config = dict(
    arch='inception',
    model='multi-label audio tagger',
    dataset='synthesised sound scenes: up to three everyday sounds over a background',
    train_examples=26041,
    time_shift_ms=100,
    n_mels=64,
    hop_length=320,
    input='log_mel',
    spec_augment=True,
    win_length=512,
    norm='batchnorm',
    hidden_act='relu',
    depths=[5, 5, 5],
    kernel_size=3,
    stem='deep',
    widths=[160, 320, 640],
    num_labels=61,
    init='xavier_uniform',
    optimizer='soap',
    beta2=0.999,
    learning_rate=0.001,
    beta1=0.95,
    shampoo_beta=0.999,
    eps=1e-08,
    precondition_frequency=25,
    max_precond_dim=1024,
    merge_dims=False,
    one_sided=True,
    adamw_lr_other_params=0.0025,
    max_grad_norm=5.0,
    max_steps=3900,
    batch_size=64,
    epochs=9.6,
    lr_schedule='linear',
    final_lr_fraction=0,
    warmup_steps=190,
    weight_decay=0.4,
    adamw_weight_decay_other_params=0.01,
)
Rows from block 11 of a small multi-label audio tagger, named by matrix and row number. Each number is 128 + 32 x the weight over its row's rms, rounded and kept within 0 to 255. All counts start at 0. After the name is the row's rms in percent of the matrix's.
After each channel's rows are labels from the 100 clips, of 14976, where the channel reaches its highest value: "peak in band" is the frequency band that holds the peak. Only what is clearly more common there than usual is listed. The data: synthesised sound scenes: up to three everyday sounds over a background.
# r30: branch 2 reduce pointwise conv (model.blocks.11.r3.0.weight, 160x640x1x1), inputs 320-479

r30.158 099 [ 49 120 148 190 114 120 127 130 113 124 129 137 162  85 156  72 119 143  87 107 142 148 154 101 128 101 151  74 107  93 149 121 149 147 145  72 154 137 146 168 132 117 115  74  99 125 120 164 119 152 136 122 138 115 152 154 102 111 106 117 144  96 128 135 133 119 105 144 116 131  71  90 151  96 167 122 123 100  89 136 100 105 132 142  98 104 137 134 161 129 147 139 191  91 135 114  97 119 129 118  69  66 114 135 165 142 104 136 158  92 188  85 153 184 142  97  94 154 133  84 124  89 143 131 138 147 137 125 103  97 145 200  74 168 113 195 142 145 132 132 134 131 112 128 142 129 111 109 150 124 163 133 131  47 127 133  81 119 123  87]
peak in band: 2000 to 4000 Hz

r30.45 095 [116 172 156  93 124 169 108 120  73 138 139  97  80 148 110 124 137 155 110 107 114  45  99 146  88  72  52 156 112  76 100  97 163 102 192 140 147 139 139 148  97 154 156 130 135 121 172 143 102 112 123  92  98  99  90 197 121 114  81 107 144 192  99 133 162 135 111 135 123 169 111 172 149 146 160 150 148 175 159 129 134 123 134 162  94 143 122 126  97  71 193  98 114 123 105 189 145 148 112 141 165 141  96 174 101 143 143  89  89 129 130  93 113 105  99 111  76 114 112 169 139 159 130 151 122 135 118 137  56 150  81  91 102 100 133  75 149 125 133 173  94 171 152 158 132  65 120 143 145  91 174 104  71 180 116 122  96  51 173 151]
peak in band: 250 to 500 Hz

r30.53 097 [173 106 116 164  84 116 164 140 160 107 121  90 132 135 136 220  86 125 136 163 146 144 161 109 156 131 119 116 147 128  71 108 106  96 136 153 114 147 133 124  29 108 133 124  82 101 138 173 173 134 141  79 103 141 134 147 120 166 141 123 122 121 141 129 119 111 153 153 130 167 190 118  89  78 127 123 123 123  98 138 120  99 169 184  71 142 204  90 164 117 154  94 122 117 129 100 164 103  92 157 108  72 113  86  90 105 156 101  63  98  96 139  96 148  64 147 129 164 159 114 185 143 100 150  56  70 178  99 140 188  92  80 185 121 180 122  98 131 151 116 136 162  99  97  57 124 125 109 189 122 167  85 137  65 111  71 124 152 128 176]
peak in band: 2000 to 4000 Hz

r30.99 102 [119 182 136 119 127 104 148 114 192 118 116  90 137 101 110 184 120 108 183 118  81  80 101 166 109 119 129 150 100 163  93 177 100 138 156 163 120 113  93 102 162 146 150  59 101 174 160 170 103 121 120 108  97 146 156 158 143 158 129 114  96 175 138 152 127 150 168 198  91 106 202 151 121 119 149 132 105 170  94  83 122 103  83 109 178 106 105 160 118 114 121  65 111 102  97 114 162  95 118 188 101  78 124  87 135 116 141 137 107 118 178 108 115 141 106 100 118 129 170  92 132 122 133  83 116 143 111 164 122  94 107 146 100 134 114 157 114 139 193 131  83  87  80 105 171 120 131  90 162 167  72 148  93 151 120 163  82 112 144 151]
peak in band: 250 to 500 Hz

r30.57 098 [ 89 170 126 124  70 139 130 130 154 147 100 172 155  84 154 116  63 146 163 153  80 193 166 141 105 184 130 156  85 136  95 121 183 103 137 223 177 113 167 110 113 156 106 123  48 184 131 153 121 134  99 113  78 112 115 153 119 157  98 102 197 124 143 173 140 121 134 197 129 151 152 127  82 163 124 151  96 136 156 136 140 177  65 170 143  96 100 130 161 133 153 136 133  78 167  67 155 148 111 196  77 122 109 160 144 112 102 141 149 134 132 152 140 114  57 101 157 146 168  85 100 183 143 103 117 147  78 151  86 172  80 106 175 149 166 121 107 197 177 157 116  99 173  70 116  76 101  93 202 152 124  75 142 126 127 121 174  81 225  97]
peak in band: 250 to 500 Hz

r30.111 098 [ 82 128 145 107 140 136 106  85 122 122  35 113 154 110  93  84 170 106 141 112 153 132 120 149 137  82  86 161 129 131  82 121 132 101 159 127  89  98 141 215  91 157 157 151  80 186 143  97 117  62 153 116 103 111 149 131 136 104 158 106  79  75 133  94 124  86 107 151  73 132 179  94 112 165  73 163 173 148 163 132 123  97 189 119 157 199 162 126 138 125  83 150 164 157 142 108 115 120  89  87 127 167 119 127 129  88 115 186 176 156 139 124 103 129 158 138  93 166 159 165 123 180 146 140 143 143  64 121 101 121 138 137 130 112 151 154 115 116 128 142 113 113  82  84 109 153 154 136 151 114 139 168 137 113 127 155 100 106 124 114]
peak in band: 250 to 500 Hz

r30.142 098 [129 104 142 161  81 167 116 114 106  96 167  91 134 152 179 143 162  89 130  84 125  84 145 125  91 202 107 111  99  76 118 140  96 167 129 156 155  70 125  96 170 115 128 128 102 147  89  97 132  93 139  73  93 115 156  98 118 188  68  81 116 152 121 172 159 162  70  85  69 135 113 116 104 155 208 147 162  77 148 120 117 143 125 177 167 130 133  65  68 166 161 155 133 138 141 160 145 162 120 142  77 119 119 171 147 125 193 156 110 129 164 100 127 134 141 150 126 136 170 139 101 129 155 140 159  99 122  93 113 164 148 148 171 189 133 130 193 107 141 155 121 111 166 151  91 168 151 161 187  94  97 109  81 134 125 108  99  97 122 110]
peak in band: 250 to 500 Hz

r30.127 100 [115 117 160 141 201 127 116  85 116 117 152  98  57 127 101 100  96 178 127  86 101 127 126 101  81 154 169 149 143 126 105 109  96 104 169 140 163 188 128 133 133 130 133  90 142 126 110 161 127 132 172 142 104 100 152 109 159 152 139  73 162 124 138 118 165 115 121 154 183 157 134 132 125 116 156  97 125 164 131 145  78 156 104 132 174 182 161  84 160 145  93 138 105 152 106  83 106 152 139  89 113 135 160  63 139 144 138 171 117 132 100 144 126 166 158 171 140 101 165 167 153  85  65 117 101 148 112 113 145  81 196 104  86 113 132 119 169 135 124 149 163 137 188 143  96  95 147 141 118  91 170 140 106 179 129 180 124 134  87 105]
peak in band: 1000 to 2000 Hz

r30.128 101 [133  71 120  77  88 159 129  92 163  82 131 221 166 153 134  92 122 175 154 116 130  73 123 110 127  92 147  91 183 100 123  93 127 144 128 173 136 144  87 175 107  98  92  92 182  92 103 212 130 138  47 132 120 157 136  70 128 123  97 127 184  83 149  90 168  93  97 119 201 187  77  86 146 152 102 144  98 144 119 161 162 115 135 135 133 145  94  77 138 134  84 125 130 145  90 121 151 127  81 111 119 133  54 101 107 130 163 207 142 100 106 139 115 105  96 136 119 118 167  83  85 120 163 108 163 141 149 131 128 153  84 172 154 133 152 156 112 132 197 124  49 130  93 150 134 149 120 152 154 140 170  84 108 109 115 147 106  55  70 148]
peak in band: 250 to 500 Hz

r30.79 103 [112 129 183 114 117 151 153  84 133 115  93 134 158 140 171  54 121 135 126 148  85  88 119 126 138  99 161 136 148 136 143 105 121 148  61 136 197 157 138 128 150 134 153 124 156 171 132 106  81 173 145 163 109 158 140 138 151 144  78 155 104 134 152 140 113 129 140 153 170 160  80 169  94 160 120 135 113 140 109 151 180 155  87 133 112 109 121 124 122 186 141 176  56 111  86 123 123  78 151 188 163 128 128 133 131 109 135 139 211 130  88 133 102 185 137 138  85 173 140 126 139 164 136 150 176 104 144 177 111 122 135  60  67  86 140 156 102 122 175 134 160  97 191  87 117 171 129 112 180 108 100 139 112 194  95 131 105 133  85  62]
peak in band: 2000 to 4000 Hz

r30.143 103 [156 129  76  96  78 138 139  94 154 131 100 141  84  69 102 139  90 192 111  59  66 122 165 128  89 152 136  98  98 137 129  95 145  60 102 137 104  85 137 245 141 182 140 144 162  61  89 118 109  87 111  46 133 133 107 129 122 127 151 218 120 119 109 118 125 192 114 202 129 164  93 130 102 146 120 127 157 116 107 106 124 105 114 187 131 141  82 104 139  98  77 149 111 176 107 123 111 115 124 154 160  92 111 155 156 115 107 147 150 101  99 176 114 189 137 153 128 127  75 103 139 164 155 123 170 112 152 162 129 118  99  77 153 133 132  89 151 143 159 108 173 142 176 133 142 164  76  91 139 157 155 107 102 191 194 101 160 142 191 152]
peak in band: 2000 to 4000 Hz

r30.119 101 [153 137 151 170 141 152 138  92  94 102 219 121  96 143 138  87 165 100 117 163 148  56  94  73 165 156  80 159 151 146 118 172 166 152 146 139  90 142 100 120 161  90  89 140  85  98 166 171 106 162 136 114 140 138  83 192  69 153 152  99  84 150 109 185  97 179 119 118  97 142  98 107 138  82  96  92 132 117 130 180 150 168 113 146  93 120 160 148 106 178 137 126 177 122 178 129 127  80 103  90 174 143 154 189 146 167 182 142 131 156 116 137 149  86 125 151 135 140 119 144 127 150 125 136 137 151 121 118 155  94 165 127  91 126 129  71 119 159 126 193 129 162 142 154 118 113 140 161 183 150 189 144 139  76 143 107 175 123 186 176]
peak in band: 1000 to 2000 Hz

r30.89 100 [137 138 128 170 144 152 188  87 147 169  80 170  90 191 139  81 164 175 131 165 161 174 150 150 165 177 130 123 131  96 149 119 123  92  82  94 157 113 140 105  73 151  99 142  70  92 152 198 103  83  93 154 160 127 144 146 201 120  92 184 152 149 127 126 124 107 144 144 150 191 126 149 154  80 117 101 137 137 163 157 105  89  47 140 122 121 104  76 156  93  96  90 121 129 159  75 103 100 143 109 131 135 123  79 178 110  98  79 222 195 168 141 126 162  72  78 158  88 169 136 134 110 152 133 135 121 122 107  89 162 138 167 141 172  97  86  73 100 168  48 103  95 116 172 135 105  56 119 110 139  91 142 112 119  88  86 115 129  91 105]
peak in band: 250 to 500 Hz

r30.23 096 [144 159  77 132 117 106  95 184 109 148  61  88  92 114 112 101 178 159 118  95 129 171 109 102 109 170  83 135  87 111 119 171 173  96  89  93 133 108 123 125 112 149 168 118  95  46 174  70 158 159 150 134 123 131 153 202  94 122 117  88 141 120 102 133 110 142 110 130  93  85 133 131 123 189 129 161 184 107 171 106 117 132 111 148 150 207 110 156 145 123 130 175 144  77 158 139  95 114 164 161 173 157 149 164 150 143 142 148  70 147  97 140 109  92  85 147 108  79 139 146 127 122 112 111  80 166 154 182 120  98 128 120 164 116 125 101 125  90 123 109 134 147 140 158 146  95  89 122 142  94 171 122 108 123 144 127 115 159 153 119]
peak in band: 4000 to 8000 Hz

r30.51 103 [ 63 150 112 194 115  96 126 115 105 201 189 169 174  93 118 146 138 135 126  63 167 163 164  47 103 169 146 120 132 155 157 123  99 152 124  92 124 140  75 141 123 126 193 161  99  93 153 105 161 109 206 165 103 119 123  88 118  95 138 171  94 153 190 127  90 142 132 125 137 170  51  96 119  83 148 137 161 126  63 138 137 153 119 123 194 163  74 167  58 176  68 138 133  66  90 153  95 130 102 124 104  91 121  79 132 154 134 142 135 116 121 156  49 146 102  95 128 142 126 163 196 174 129 140 127 171 167 128 155  96 143 134 139 170  72 135 119 172 157  69 143 141  84 130  91 126 122 116  98 125  90 109 143 141 102 122  85 168 138 134]
peak in band: 1000 to 2000 Hz

r30.11 096 [132 163 173 152  72 145 100 115 174 146  35  92 136 118  78 153 116  89 140  82 125 138 110 148 125 164 118 134  70  57 108  97 128 102 122 134  86 155  78 149 126  63 183 138 101 162  65  77 100 109 115 164 148 141  93 135 106 122 113  82 140  59 159 128 159 103 106 141 133 145 124  78 153 114 164 170  96 124 127  85  79 126 112 127 191  82 209 111 137 145  82 114 108 155 131 125 125  82 122 146 169 109 103 167 155 159 148 159 117  84 141 150 157 134 102 114 134 141  85  62  86  94 116 117 118 125 104 114 123 153 153 160 143  93  77 121 169 154 122 134 109 145  75 144  90 186 151 151 116  80 102 192  99 115 125 121 104 190 123 126]
peak in band: 1000 to 2000 Hz

r30.75 097 [154 115 136 175 117 103  83 125 140  89 114 154 168 152 100 106  75  78 175  73 173 170 180 146 127 161 126 102 110 161 130 143 148 106  67 172  78 168 110  98 113 122  87 170 166 128 144  77 150 148 117 139 144  99 166 117 154 143 124  99 116 102  74 159 178 176 110  74  53 119 110 143 172  85 113 188  93 105  71 136 135 122  92 116  76 151  84 145 128 164 127  68 150  94 119 123  97 150  82 143 167  96 137  89 119  86  85 119 150  85 151 174 107  49 168 141  98  98 167 172 130 166 154 115 104 167  95 145 132 140 145  84 137 153 116 113 139 152 183 166 120  83 172 135 109 117 117 123 139  94 119 104 111 145 105  85  85 104  80 143]
peak in band: 2000 to 4000 Hz